From a checkpoint of a small sound classifier.
Model: layers 12, width 320.
Training: adamw at rate 0.0017, 7800 steps, batches of 256, held-out accuracy 84%.
Data: trained on melodies that start on their tonic, played by one synthesised instrument, 26041 training examples, 76.7 epochs.
Rows from block 2, named by matrix and row number. Rows with one number belong to one attention dimension. Each number is 128 + 32 x the weight over the matrix's rms, rounded and kept within 0 to 255. All counts start at 0.
# q: attention query, key and value (stacked) (model.blocks.2.attn.qkv.weight, 960x320, the q third), inputs 0-106
# k: attention query, key and value (stacked) (model.blocks.2.attn.qkv.weight, 960x320, the k third), inputs 0-106
q.22 [106 184 153 117 109 162 107  97 105 104 186 131 176 149 148 131 149 125  79 149  79  66 136 111 137 151  79 129 162 143 149 144 144 128 201 163  87  71 138 126  75 136 183 115  91 129 107 158 193 192  75 114 122 185  85 129  81 148 119 144 128  94 143 157 108 142 117 127 111 151  86 118  76 149 156 124 119 128 137 155 179  72 148 150 166 140 127 126 162 139  74 172 144 107  72 141 158 140 128 124 116 145 177 143  98 167 112]
k.22 [112 187  84 149 153  94 167  75 128  88 127 105 101 164 143  76 138 125 141 135 149 112 152 113 145 106 143 153  81 159 109  77 126 118 147 189  72 118 161 112 121 129 143  98  92 100  80 129 109 109 147 150 144 134 123 109  93  80 130 135  78 180 157 177 164 123  48 123  96 106 136  97  76 100 141 145 148 106  97 122  96 142 165 115 146 135 121 119 186 152 124 144 122 130  86 158  76 129 140 140 119 140 166 107  98 138 133]
q.23 [171  67 162 101 174 125 164 181 139 141  62 147  94  81 112 159  86  95 157 110 177 224 168 163 124 125 163 131  93 110  80 119 128 165  69  64 166 176  96 139 186  97  69 120 168 139 166 145  64  95 153 148 137  61 149 135 204 111 147  94 141 172 106 103 178 120 119 156 129 111 149 128 210 116 116 141  94 139 175 115  98 157 107 122  89 130  90 154  92 125 188 118 144 161 187 105 120 139 119 132 149 138 124 126 180 110 102]
k.23 [117  91 186 114 100 149  88 177 109 170 143 138 163  98 113 171 147 111 110 126  97 132 106 137  99 162 112  93 192  99 159 179 132 119  94  70 187 116  68 143 133 133 123 149 140 156 169 144 169 156 102 121  90 124 112 155 141 159 131 128 177  68  97  87  98 151 208 112 157 148 127 155 160 163 117  81 116 141 144 124 195 132  94 155 123 134 152 146  63 103 135 109 146 122 173 104 188 136 124 112 134 114 103 133 144 124 103]
q.24 [113  98 142 142 105 137 116  93 138  99 167 194 124 129 154 126 128 116 100 182  78  81 120  88 116 103 108 134 120 112 155 118  77 118 191 147 121 132 101 117 110 119 131 110 111 158 179 133 125 129 139  92 167 147  82 171  69 121 138 158 109 102  96 150 117 132 159 171  94 168 154 106 127  89 127  97 131 127 120 176 167 117  67 147 136 131  94 152 153 137 139 138 132 141  95 154 174 117 121 139 125 167 176 136 124 181 114]
k.24 [ 91 184  82 171 117  73 153  43 138 146 139 128 134 151 117  75 165  95 158 112 152 121 136  99 183  89 130 160 105 148 117 133 116 114 155 174  94 107 153 108 143  94 121 110 113  90  99 114 119  93 138 141 150 157 164 101  71  80 122 166 104 157 128 139 137 127  62  95 127  80 152 121  38 107  87 132 166  93 105 121 134 160 155 141 144 115 127 104 153 116 112 138 101 123 113 156  60 108 130 165 121 140 126 110  99 112 138]
q.25 [ 72 155 103 129 130 123 114  89 154 128 119 117 106 146 123 107 138 188 119 151 123  40  75 103  94 160 154 131 164 145 142  97 116 137 167 211  94 123 133 105  96 134 174 104 120 138  83 111 160 124 136 129 165 179  95 141 115 164 128 137  82  80 144 121  89 143 112 119 123 118 129 138  84 138 171 144 129  99 114 149 135 131 170 124 147 107 169 121 120 120 126  79 104 132 106 154 125 111 120  84  76 135 141 120 111 104 131]
k.25 [240 149  99  97 107 149 163 132 150 120 112 124  74 143 138 127  89 155 107 115 135 148 146 155 163  96 124 136  38 149 118  83 176 138 140 149 108 164 131 123 103 116  84 155 157 115 111 118 142 113 174 129 204 158 211  72 167 128 120 113 133 193 120 178 134 140 114 158 128 124 103 162 135 159  64 112 101 100 131 143  62  88 157 147  85 130  73 107 142 168 125 150 108 133  98 109  38  85 132 147 139 100 121 202  64  64 184]
q.26 [129 123 133  96 143 129 143 170 130 141  94 152 110 120 100 118 107 162 170 109 176 172 116 152  82 142 202  91 147 133 120 110 152 168  93 105 158 152 103 123 179 131 109 130 138 112 129 115  89 118 167 127 118  73 130  89 165 159 132  59 135 141 158  98  97 131  96 128 140 112 107 148 168 127 176 164 124 136 189  99  74 144 151  65 101  98 181 134 115 134 153 101 102 140 193 111 123 134 111 103 135 133 106  97 166  85 115]
k.26 [167  83 167 116 122 151  85 179 120 130 157 120 136 113 100 172 108 109 109 161 101 124 144 170 126 132  78 144 158  91 141 147 174 130  96  84 139 116 108 163 127 159 119 150 165 159 162 100 172 168 110 108 125  98 106 115 135 162 137 120 119  68  92  92 124 147 176 133 137 135 136 128 175 171 109 105 102 167 161 112 153 109  81 132 135 145 135 140 104 122 110 124 147 125 121 102 188 130 133 149 153 105 109 125  91 122 134]
q.27 [122 169 113 125  71 138  37  61  82  66 170 134 255 155 209  92  94  73  54 158  61  58  82 126  84 118  25 122 177 134 214 150  71 101 221 242  84 104 118 117 108 193 226 120  23 189 140 141 207 130 135 113  81 165  94 102  36 114 119 182 134 119 162 246  64 126 135 119  97 233  72  95  85  67 107  93 145 181  77 164 223  52 108 136 255 156  97 142 255 126  92 216  33 158   7 191 209  70 114 159 157  70 202 106  83 202  92]
k.27 [130 196  55 174 154  81 160  45 130 118 157 117 118 159 150  62 139 116 169 114 166 112 140  83 161 108 122 181  89 126 106 100 122 137 181 205  56  94 186  95 117 110 133 105 118  98  67 126  96  83 133 142 161 145 155 120  45  74 106 141  67 167 140 174 142 104  51 119 103  98 148  95  35  67 130 144 174 104 106 119 112 137 156 107 141 115 136 107 191 151 116 150 120 128  96 169  64  79 140 157 125 158 145  95  70 163 140]
q.28 [129 112 138  94 106 119 158 185 153 130 129 119  90 122 130 117 109 143 162 154 134 120 147 127 110 192 111 136 134 156  94 125 184 165 101 141 120 170 175 152 146  76 125 148 167 152 122 154 137 150 172 148 131  93 108 146 102 145 101 118 141 133 123 133 123  72 110 144 110 113 144 137 147 103 139 136 110 136 102 115 125 164 162 127 103 151 119 148 127 106 133 121 147 134 145 115 144 145 138 112 118 140 157  98 127 144 157]
k.28 [ 79 121 130 134 160 168 141 137 101 149  97 146 114 116 109 163 159 157 155 122 143 157 112  81 133  84 169 112 139 128 159 111 119 143 164 134 140 118 122 133 148 133  91 114 167  95 147 116 125 106 112  83 103  99 124 152 163 127 141 105 120  88 108 100 140 147 150 109 158  76 138 109 183 160 130 106 171  89 112  76  37  75 105  44  71 119 109 173  91 137 164 136 156 119 169  28  93 106 137 120 109 139 124 110 194  80 119]
q.29 [166  91 127 137 155 126 161 153 106 140 104 124 154 127  66 131 125  91 165  93 144 215 101  97 140 127 151 137  62 139  92 157 114 119  58  74 177 158 106 129 166  88  82 146 123 132 172  85  60  69 149 137 107  95 162  88 157  73 162 124 136 171 132 100 162 112 131 129 152 111 134 141 152 123 105 159 155 134  89  96  93 138 139 147  89 142 132 135 131 124 108 126  87 132 145 108  86 130  98 181 160  96  79 117 134 123 147]
k.29 [127  80 183 107 107 149  77 172 105 150 145 159 159  77 112 149  97 111 119 141 124 127 115 155  90 167  98  91 181 105 123 177  95 123 100  79 178 129  87 146 118 146 113 135 119 201 170 147 125 164 123 116  98 113 120 159 143 179 131 102 154  93 115  96 100 140 188 112 133 155 113 136 184 116 131 134 111 155 154 131 180 125  86 136 131 108 152 130  85 134 139 111 158 137 157 131 206 131 116 102 125 139 119 100 136 168 124]
q.30 [141 127 116 117 161 163 130 153 135 147 126 106 110 180  89 114 141 173 105 130 127 111 164 180 112 161 184 139 128 133 122 117 172 135 123 124 138 123 172  99  99 113 125 145 142  81 105 122 149 168 146 124 137 129 125 101 159 186 126  94 122 133 159  98 132 103 117 121 137  94  86 106 107 188 143 147 148 148 189 115 118 126 174 131 113 133 175 139 105 123 120 149 154 112 151 135 144 113 162 108  96 113 102 143 145  96 124]
k.30 [135  87 110  69 134 169 133 212 182  87  77 133 103 183  80 177 153 148 107 170 109 115 139  69 106  70 105  95  93  82  99  95 192 148 178 161 107 113 112 164 111 133 134 109 164 166 104 127  80 176  93 124 174 108  95 174 222 162 165 140  65 104 146  71 168 152 186 189 136 121 150 149 192 162 179 184  35 111 115 128  30  58 129 112  74 152 136 169  75 194  88 112 111 105 113  69  92 178 139  81  86  82 154 159 127  63 136]
q.31 [138 117 137 162 163 131 110  87 108 115 124 111 158 113 123 134 141  97 101 119 112 141 116 115 158  65 130 120 108  85 125 116  94 107 154 105 101  97  88 123 126 183 149  73 120 126 134 128 106 125  77 133 131 136 143 122 169  67 176 161 102 153 122 126 165 195 129 125 148 126 119 105 127 147 129  95 103  95 121 144 115  92  82 121 145 138 109 102 118 163 139 127 117 129 108 116  89 132 121 138 155 128 117 145 133 129 106]
k.31 [185 159 132 136 113 100 114  80 129 116 160 112 152 114 161  69  88 155  84  97 104  85 128 199 109 206 105 158 119 163 117 142 111 111 103 124 128 153 129 104  88 119 192 150  59 142 106 158 177 140 138 180 120 180 143  92  64 138 104 137 182 152 144 178 108  98 129 138  80 221  83 146  60 102 119 119 115 178 136 194 245 181 173 241 198 134 133  67 197  94  93 134 105 148  76 236 172 137 138 169 165 159 132 157  66 209 131]
q.32 [110 130 118 145 129 139 125 112 124 118 135  83 126 126 196 101 125 146 165 151 140  99 148 141 146 126 121 148 182 139 129 136 161 123 157 102 145 102 126 111 104 144 155 141 131  56 129 106 166 168  91 116 127 176 150 102 105 109  86 128 109 120 129 135 122  50 160 124 118 120 157 112 115  86 140  81 123 149 127  90 119 109  96 103 141 111 123 156 123 110 139 156 164 147 167 129 132 130 156 108 100 138 164 127  98 118 140]
k.32 [ 97 114 139 113 139  76 112 149  99 153 139  95 166 106  92 166 186  83 159 150 115 118 106  88 141  95  88 126 114 187 116 147 110 120 120 138 121 129 198 182  86 116 100 123 128 119 174  73 136  67 168 134 118 131 119  98 114 109 110 123 129  48 115  48  91 150 161 179 104  40 103 174 157 117 110 118  99  93 116  83  80 131 149 144  79 117 136  86 126 134 116  65 116 119 168  99  83 137 124  79 121 113 132 136 118 126 177]
q.33 [134 164  80 106 167 129 121 104  88 119 107  87 153 160 139 170 135 125 113 103 125 145 109 130 141 102 127 136  92  84 152 136 139 150 140 155 130  96 109 136 118 156 121 148 129 126 107 115 130 122  96 115 129  85 128 113 145 125 123  94 115  95 112 167 123 137 111  94 156 161  93 106 138 167 103 122 133 110 113 136 125  86  88 100 131 117 127 133 112 178 142 135 148 140  90 115 122 115 127 170 155 117 110 136  96  86  95]
k.33 [ 99 148 153  85 144 114 120 148  97  95 181 143 165 136 117 116  72 133 115 130 116  71 104 164 122 118 120  72 133 180 105  89 150 189 156 120 126 147 171 117 125 111 185 123  74 225 127 176 123 143 192 158 191 154 154  89 131 173 120 122 146 145 102 153  54 134 145 178 114 162 106 175 131 140 156 124  95 146 167 127 141 145 171 131 127 133 190 150 124 127  86  95  82 144 119 135 166 160 154  66 192 126 130 160 149 134 114]
q.34 [ 91 123 139 129 107 152 152 126 159 114 150 119  98 109 182 139 116 131 139 169 145 120 179 113 162 130 104 128 169 143 112 125 156 102 139  68 143 162 124 100 102 134 133 121 123 111 138 110 134 190 117 147 133 168 121 161 100 107 100 126 102 140 113  92 127 126 151 109 118  91 177 114 132  88  98 114 146 139 111  84 143 152  64 120 100 109 143 137 133  72 149 133 147 134 179 169 151 120 144  77  83 143 174  92 133 127 146]
k.34 [ 98 173 134  98 111 106 139 115 127 162 139  60 208 141 149 133 137 111 137  96 100 118 107 147 151 152  54 163 132 177 165  98 161  89 121 152 153  71 125 123  92 100 123 103 108  37 140 178 164  94 135 171 119 198  86 103 133 114 101 166 174  54 148 127 151 148 163 147 108 124 120 137 146 145  90  54 132  67  55 148 115 119 160 162 175 183  55 101 161 127 126 131 165 149  72  97  81 146 122 166  99 170 151 198 124 141 171]
q.35 [137 159  83 132 160  86 198 155 180 130 142  80  22 111 181 130 154  85 197 136 234 151 183  89 186  83 131 165  99 113  92  88 198 143 103  73 111 116 163 118 163 116 105 131 143  46 101  82  87 107 132 147 182 114 146 167 149 106 147  89  37 181 146  86 152 129  55 124  66  20 235 127 128 107  69 153 118  98 104  49  61 193 134  59  67  30 173 126 151 148 171  86 153  88 201 123  55 115 123  94 109 139  81  84 135  59 175]
k.35 [106  85 167 141 152 136 119 163  94 113 159 189 145  98 133 116 161 120 157 141 111 134 143 143 131 167 140 114 192 176 129 180 125 140 128 112 128 129 149 123 125 150 170 138  79  49 147  94 150 117 112 118 137 166 138 105 106  90  72 107 163  60 101  89  88 116 158 201 112 105 151 132 128 111 141  93 145 151 124  88 155 160 148 148 117 118 157 124 107  81 115 149 111 126 167  87  89 162 168 118 152 159 112 118 145 154 151]
q.36 [158 162  89 141 165  96 174 150 130 111 157  93  60  94 126 139 148  68 157  85 207 143 134 113 196  81 176 148  86 107  90  95 154 166 117 111 108 145 150 143 153 107  85 152 165  78 113  90  90  95 143 127 163  90 160 168 112 133 154  74 107 151 130 113 121 157  53  90 114  81 174 152 168 102  87 160 127 129 139  87 100 163 180 111  74  37 176 133 139 139 156  70 152  91 199 148 106 130  97  95 160 156  58  85 148  83 165]
k.36 [ 81  90 155 131 153 172 135 169 100  95 167 165 137 120 121  99 126 132 137 151 109  85 142 147 114 167 123 129 185 160 131 159 139 162 154 114 100 129 147 116 134 136 191 105  79  77 124 113 139 121 128 119 146 171 150  94 120 127  89 126 160  89  97 105 101 101 156 198 114 117 162 124 123 130 174 100 141 156 127  86 158 137 159 146 125 131 156 158 101  89  94 164 109 140 146  72 110 158 166 131 163 176 129 118 162 148 138]